A small contrastive image-text model, trained from scratch.
Training: muon at rate 0.038, 3400 steps.
Rows from block 2 of the text encoder, named by matrix and row number. Rows with one number belong to one attention dimension. Each number is 500 + 25 x the weight over its row's rms, rounded and kept within 0 to 999. All counts start at 0. Numbers have three digits each. After the name is the row's rms in percent of the matrix's.
# v: attention value (text_encoder.blocks.2.attn.v.weight, 256x256), inputs 0-127
# proj: attention output (text_encoder.blocks.2.attn.proj.weight, 256x256, transposed), outputs 0-127
v.84 103:481526556483527471480480498519504510490459495501489489497482508529471522455534516506505517507484460489457533538480531547492535492510505542499500500434498513458489522488496465502535487478524552465534463474500488480523511509500484467491515529498505478509483487529524490516479533488486476480477501514478500480541467552547547542521457511495525509509489461469514487525501482458500506507451
v.85 097:491527470493481483510490527500498542497514492520514516496479480487499457481488491479492501484504536497447513491457500489481508541494469495501473558524513502490523534467511519561477519492495529474499486501525479515479512497477450545481503559480519480520513469497497514480508499504482510547477492519448512481473506515525522535483485512511491484508497461496519487454500558508501503503504
v.86 100:514470554520488508502519505491515496481511460510486506497530489512526504500484498513476509540503488526503520470537518512484546579488477467476513508552487488478474499489507493541520486498484509499500540482484530506531497495487531502513486544486529512492549535470468549500462489497508518512529445431503446523517474479492468493528539508527482473466519490513514514530510493509555472506457
v.87 089:514449479529523471501513469528504529478519489539480459517500546495528475525485526499502485480476521489518501485483500512489464558518560513500504501494496467521506525485485488496525506517507547509510505512466476503495566466480513472501522502505498497551462485469531524479538480509524479520528467510497464473488471489489482491489497485536535480467539506557533491482472484523525480509496
v.88 100:468520516566457486458475505485504521496516474480472499545449458537483499432519496523503498519539520470522513482475517481488515520505451561482481479537515470453477523509459498509529499461501510490480523529488498547489491473511482488504469568515478509518466475535497495505530493510488508489515490485479521514496502506523532501529483509493447493509505485538507522485527480526484467497399
v.89 086:512510544512503500505445531496508484555538485472524456481503454506473515513558526461509489520500485502491500530490484499524461464495510505481498457473508511451497500489463468506504507538502524461503511525476534501483504509448526505564460548484506497512507482478496508503483517483499486524483488522487520521511474481448496475533472480494455475514530496498494496494479514516492497507513
v.90 092:513456493471476482482498546507493525520512474445523474488487504517527494493499489547500504521506495520518509461495500511493522487467473505501518519479463486524513517497466472477489507518516527498510481494483537500470528496486496508538480452489551499504500540472492473485517534476515500461497529517545489508477503458509517496466483486510517544491501517524486474528524498467454507471506
v.91 087:482550516482494509510510497495494489468505501515534472520522482493464522507502522483535526513499517497489513495510478461531526509436534522499492490480479457496462515501509528482529507524499509555538424502512486528484508522491500459507495501485483534507527498543471503496518485541493537553489516513503510488524497525503532565483448476474499509512481488489476510521556527499474490486540
v.92 106:541515523466566519490482502504530523489499481503483505535523486443477484509492484533477494500503486471466510485447492492490495548512504492516520497544480478524492504465507495487444533511496514485516517475501486457508531487493498515518496549495476543509505500446514447518499527505500499514495489507498492496491500494535525515509488495531542512523496537518506465533525485503508486503542
v.93 096:515500541499443493493497476506450507538520485504507465466502525535532475518465443507485488496516564520468505526516488474528463512502500466527498512551506467473511459540501519476499507527468519520464498524526455492509476510496501477518495467528479475512502509509491512506478480510520535525463471499477495523511482501491516524485503486515531507494436530529479431533505479475527518490468
v.94 089:522520485505473476487484473477493524537502507486469492489485508491543488531488476449503458529516533499534506529520519477493513504526482485508512525498493480529475512513501493536504476481469570492475491504488505520519475515475480507483562480497532440527487520550510524540536484509503457505547452493541490477488501529511445534508494476471513478517456539476500525516477509554472455539517
v.95 092:521481494515499475494496465504544472472494465542481484481462476496523531514513474463491481507480515487480511465482466496484529504513493436504477540479485464535493493527533498468462545544490493501503457501478494498515506430526515491487495494482508504478470522505526525517494481508509519454521507561501510513515513510523522464485483545493506521520518476526528498513499499501534537486531
v.96 101:505539491464524474484461472481461526495479530503480486471549502473555505512500496514495481476490533462544503467502495537487487478491479513508534484505530566451482480483504511537501476442503527526474553508511491477464509511525501537554466532476512519525485526513551470495493531490511528533511537507534465523469514504497490487526530492495493502466495516518514510493481518511439512457484
v.97 106:472520525501511511508515528483487494521479484491539475470540446493505482496482465497482507467485504469463501491455474480486540504504552491513474491493496455496519494490477526483469521529492537476493494481505503496530481515493489554524504494472564491464490486497528503509496479485512508511473557496497523531513549488505466492539528480504501437491522528500510547509522503500502518496463
v.98 119:512520484492554501518539526514487479480496513487501461492473521486520471515484483488481473490536509544493503518510513516497446453502452470504508481461495541498510491467527571477507469453553523502478558506509465541498515505539467519509538496520515494526471519505498512481515524483485502485465465472465481553516501502527524505481485495503520530458496456487545496524480470504509491480504
v.99 099:474496431515477477508459488496485469479493480482458461519506475531502535487515479509529475478516489524524435510487498517501503494503553500496445493504497475472502484482483521500562487495484466473523524530477514476504480508481509528545471512474482518548496446519493507508511491492467509491476512475494484484480510542439504472499492529539464485502459490503518502517512531522516468502503
v.100 107:482521466496528481499496497525443537518540533511551464438500494449462479492491512486523470532526527486494504488500513533493484509477486483499485467500523543499519501560515508519497526494489493490509500535503479457478518498469519508544491479482496474519483484491496533495530519485495492517458534520526531492516513531482456516502514507497492507502519516500501490505540492549495510474509
v.101 109:490516504543530485518509540527501549518468455482527533536499515534480489477519558505538488490501537495509495500520486489482509507447478471513552481495524520464488499477471513465460502494509476502498487494470476558521505524507491508506488536475469552528521506529473483522498476490472487545462465514476474506477540491515479525523453464533523507466529506536501500493501501475487558463544
v.102 106:489542470492503537522485500449507537515495485472477491510479532529475521456492447511488457548517488496490470506474514507518500452531494555460476492503490490497511530523524505513519476513469491525463506493519509475511492482513533527533489520503535513525510492537521485525501521498553501479444503527463541506491477516466500482481490506503519452537489472469500471500525540489538475492560
v.103 106:489530513471496494502445522521491457522492542487492493469536558518526532474503483527484477502467493477511487498468487499491484489533529527461505497518490534523478496521504526462462493499491517532467495494535501486476501543451478486473412500465493487501500476495482499505559473508508486505501543491532489506565515495484495540463445511479533519458448501484490497511466533511458512557453
v.104 099:529478488512489488497510495469476490481508492506479519482474466535513481511500538525475493453525493475529516513536503507479513547499480492496492461494544493507475462469476496492524512500487507506505494509477516512506486544461449494545505503472482500515498457458511517542498480482535450524511521552481502456512475503465517508471480484545472518529514584519518493482519483447521506500531
v.105 111:496515492469466461516496482500472468518489483503507482531506530467536466520553545524488521496547500539487465535528524548524512537519471475513508463492500493451473512511524486487524509536529531519491511494499497522538491482521458471508498500450467551513499490530478493550514532516520449480554520477476493467532490498517507500530481487506495508490461489504506489516487520499470523479487
v.106 100:462503488491543442504501524507463504483502492503518453503530494533514480478507460522524484469534548492497509465526479507454507542468473512503525507532492512499503514502500454495512474511526484485491506466544519530474519520513499487552486515496497523545496484481517492497481491470474528469487512458527493504539489516515482504502503448492513511529497542458460516545502539469537483482484
v.107 114:488505535499503531481506529482448504527516495507534475497484517517462500474512490496474495501472509498516538498479533531503493469498482509486489499528524513520490519565515475551516511470509513482443517490497509512483503548440507517535493464473506471498525484517506580507517471478535494554450514479488505477490497483494516496501497505504518489549494506488507478503501512439505515461471
v.108 090:500480494516476523512525442486486469485478518520491479492454516491513507530422522470501476511499548521550473523514480526506486488496492482441524510474482534507507486457490509510535518518480533501537445475514519512481534466479510540512499472533510510498497479472450562493503441485471543486490518532541510467486492489534518502529531526444518494472495515510475509520511502508526493479506
proj.84 101:521487537524495535537497481508511474507526473491452474479494473514459522529505501483504499501494501497526477468498490452456480494501540501518524516509555457530517527510508508553457488524490448479515503485498504490479541479503468547509446487449488491524459510501458508483480510508507467534466493471474506529528548481509461483517546459542501508513486552479449486495453512493481503451500
proj.85 094:467539521504473514560484508507497475520488514452523534442535536514513514542518497515488516509479525494510505475519519480489507522431513542455521477552529532490493545485540500490512494520529486514471495518530455515471481487519530518465495474500512497475510508517506496505545488536478533499548461509498534513504472496491502533504479508488540521472531513528500486515479543489423493475509
proj.86 109:527449500471518548494463489490460513503515487505511530496474490495513493497522490504534492524465486494483456490489512536493487486540537515524476523497523488507494497498473527469465524530494500498518487481538454437491497513469503486490430539531499480514487502526501500512505479518548499487492492526485483465484506506505519491501516509460488482489452552504529490505517526501469532468500
proj.87 096:497469525478504539487515507526481477497476475477519562486533462482491494520511517517511481488520471481488514502518503502524475461474515442513559482514496506485478546505455478480502505472484522470488500496521491466500502561537552520496542525491503499498516443508503491496560525535534533487501517508537481495478500484536510497522478453467492533494490467496523519480477494498501498509506
proj.88 096:495484542474531487500493496473520490513542523496517517507508485506513502502505488496488528533453517518494482518486511514456477485510489502511471520470538466522499500460512472499485447544476462492503507496498502472501498481503509530489477549522499535427508542487482518486540497495494517531523506502556480468542497511509493430438493503482487458490505549486512503445530502486505471452509
proj.89 099:504503538494520511498509540526504445497504548509483553479548474469498489525490563503495495509510515470485491492488501507471462558511446507498557543499490433509468555496498506500494486523502489509537528502524476513452499519485498544470517497489502486499495528534498509475526482501487522528512496476543511502492479503519485533506455515488504498530522564436480522509507490495513440530464
proj.90 093:519487422516496499480483508545493520470467470505512529533469447471519487519484481475504516521506479476524492558496525497513501513520536482473551535479494482488470517535520486450464493500531480514487513488454484509471521458492504488487531506496493474458500475545503522514549480510525495533523490516522492529500529469499548533525459524548513446507517518522513511455478499494502517492480
proj.91 091:483494477503461483512475513475507502515532511513436491542505503527513463501534531493486467502514541536540467475487530480537527501548487487537493549514489533515504510486481527502511528485497516505466509543503492508478513483500477480530468494526483478530539496527479502510515489444468501520501480513479523522492486528512477541502499508526516474478492500482498474511472493495464504497472
proj.92 105:503527505460476461577505472538496512506489516486488498488446514535520546483513502497496511492504438463499517519491501527519495506467511522496537507529501508494473486495467497538508486504492507501459511451564514467504494515473523518541466495523472470546488499479490511478547514472532527508512520496492512476526489482512483474514500523529499512513543474492527499527450522511495471516474
proj.93 101:504487513498504471504543496542516499542473484481531575493500502522486490488533529466526451504511542518475494506534487526530529476525463510448533476519490536470507454509474515507485496531486495514509465508506492544529531506489535488476461528494537503511479495554502457467484511533491495485545493429526491483440459521495498509486493521503476524513485456503533526508527474492514501546501
proj.94 101:479482479459532464464529517489498453494503475520529512493522536474469501520477523533516526469521549490512509554525512500512539443497445442484480534480485520506508493491514501475494541462486470549493512534454509529506483539494500449513448498522489477462468458504476459483483460499494537496486519497502484482453531510502501515507475504514508497494500510492517538517512514532477524519529
proj.95 102:516523502496465478510485530538493573518443473521466516531529539507514493497532517525516475506499499494488505504503551546498462539482495493533483463518493465462556495464477512506518504481506474497536482487499502481498496519527480503489480489529519534509545488552518501489488542450511458536495510515481533536524507462496479521455531535500511498490544483500469495492530493495501500507523
proj.96 094:496509475502493495544496538550518472487513501511480529532483499478451542472539489500461541485502473536505525492473523523507510532511454494502485478493493520529515509498476516468489489502511483462586506481506477483477492471504522520496484524501522515479508507451499520486478473489450498497458549537479501538473487503482585457492483530504478522515471484530484496499537499498516509520523
proj.97 101:499515539469482498503507511489504501482541523501502505538494491509498486463492481505493479491466495519425511516555510504465531498472508540491553492501467494484529485479516527529484467512483494522530455493531525492512555490507484467549461560478528513519473476499457492515481483527471473502482531535519506492462442479475481522461521534485512537476513514511528537502483493499512503516510
proj.98 119:517478467526499513530456491517491460504517514530490564502532529530480508499477505490482527509486473498472504453522469482534504487524518471445497500509485512527463488511541474454547508530476535479512515493485463477514500454509496520532498527467497491510527474514468507499535497464516491528467511510474475501457497491486490478526521549525503517519482489511500499508480501505537527497549
proj.99 103:499525524495518538513470535498483485471489515496508483475528502536495476520480528494466529461492504495491481525503493486507469522483567482474504531485517492500553528476488529481467469522545524510506516511519538449481508479510475489507465556471498505472509484489517491510520526498528523510503520512512502516471509447559527483516458460511533473497515485438531488478495509486501506527502
proj.100 107:506467469486517494512508541519569492476528489532460496564486502506489526451490513482495454520528486530450542508477500488525459465519471479512540523504470521515546518427474503456503475475533533527469513528502532513496493465508498493487467529489515526469512511497525516514507527505478471499483514487455483534513511500507528474447483496503489503504490462486496492456516456496516465494540
proj.101 096:492509453528544499493489465552518505515488500463462489471504486497506500510504525481483499490505495446567514483495494494501521483516504503487509506496497492495462510472504542462499527477472485488559461535517507456452493498502514475516511466530491497465508526485543556484494555496491528511538517488502483490484457547506511474477521515462508495497503456457506464515479498526511493528484
proj.102 099:480517520488510491499526569531506515448527494505509515491509462496514470599469500485499503433490440455521531507469534504471513494475500468512495551530472476527461470522511509461500488523495446519487532522491533500473535511465481516496497493525490517495491514489477465487507461489510526533498512541518494511472502484483491474499494520521512464489517516478484479530487475499485520534480
proj.103 111:495521485494510491514497535510570543436501487487500503499518444488461455490514526491489501501477472565512503492530478536461528523485494486544430496488499487495486488523467542520480518494508490481558475523510500473448525510514492481527531485530475516506499486464472518516490482511517521480464560543489539496458514530514547513546533495521501453499513509514482497453491492480493503477510
proj.104 097:501535489485475530495513515546533486501468510510523485523488479504506518483470515496485509541452506504454518527484494485509489445480495509517519534490478458465563464501492506516475543518523497540433490486523493462523546488545482511502514528514504487501454504492521480520476492494482528523495466544508520502507498475543509501472512519478482470481489407442493512506509568510506484454458
proj.105 097:514474546540458526525505458501506511474510514491482496521493459522511462534467461501500466514521528496531473471477475500498507477492517485430504485474494549531498495468513529506497544510482510478516513468493482444515534509486527516475495481528476455503513479499491473483523496480511517506473506501500477545525524501528504497468512490540486497539485526531498525458509520472466445535499
proj.106 109:487488471489489533523523475500528500508503543496518488463465505493468480481471510497496485495482495507499489533506552493526488510551452445486505530513488506475501501462509456529514508502453495505499504490466506475534518493549544523457488484524486464461492477498526515512461468467512474512509480484498474531505509547502474524520513536483508476516458492578504458455518476515439536506522
proj.107 108:512456443505465486526493507519490520469525540524495485475514492483489507521454505495528517494461469519466511507513494474467497514461476522516425554513478490514453511504502536464498476514511511529469500529503488470521509486519495485532447523534526514521502525514491496514505513447457513477463474526458506542518477484482511502517498529474485490508469487554506512500514492522530521481510
proj.108 099:517501456521508525465483537495472505495509492506525487560499500479481492497538514533499476523543535490521486452496503467513485528487491467494471520511550499513537503483508452486477488471524489484470557490484482524484481485510464464479538540521462542542502486540527472505499512523495488497518468480465497448484486482488461479527515524534517498543486530512519489488510491482469534499488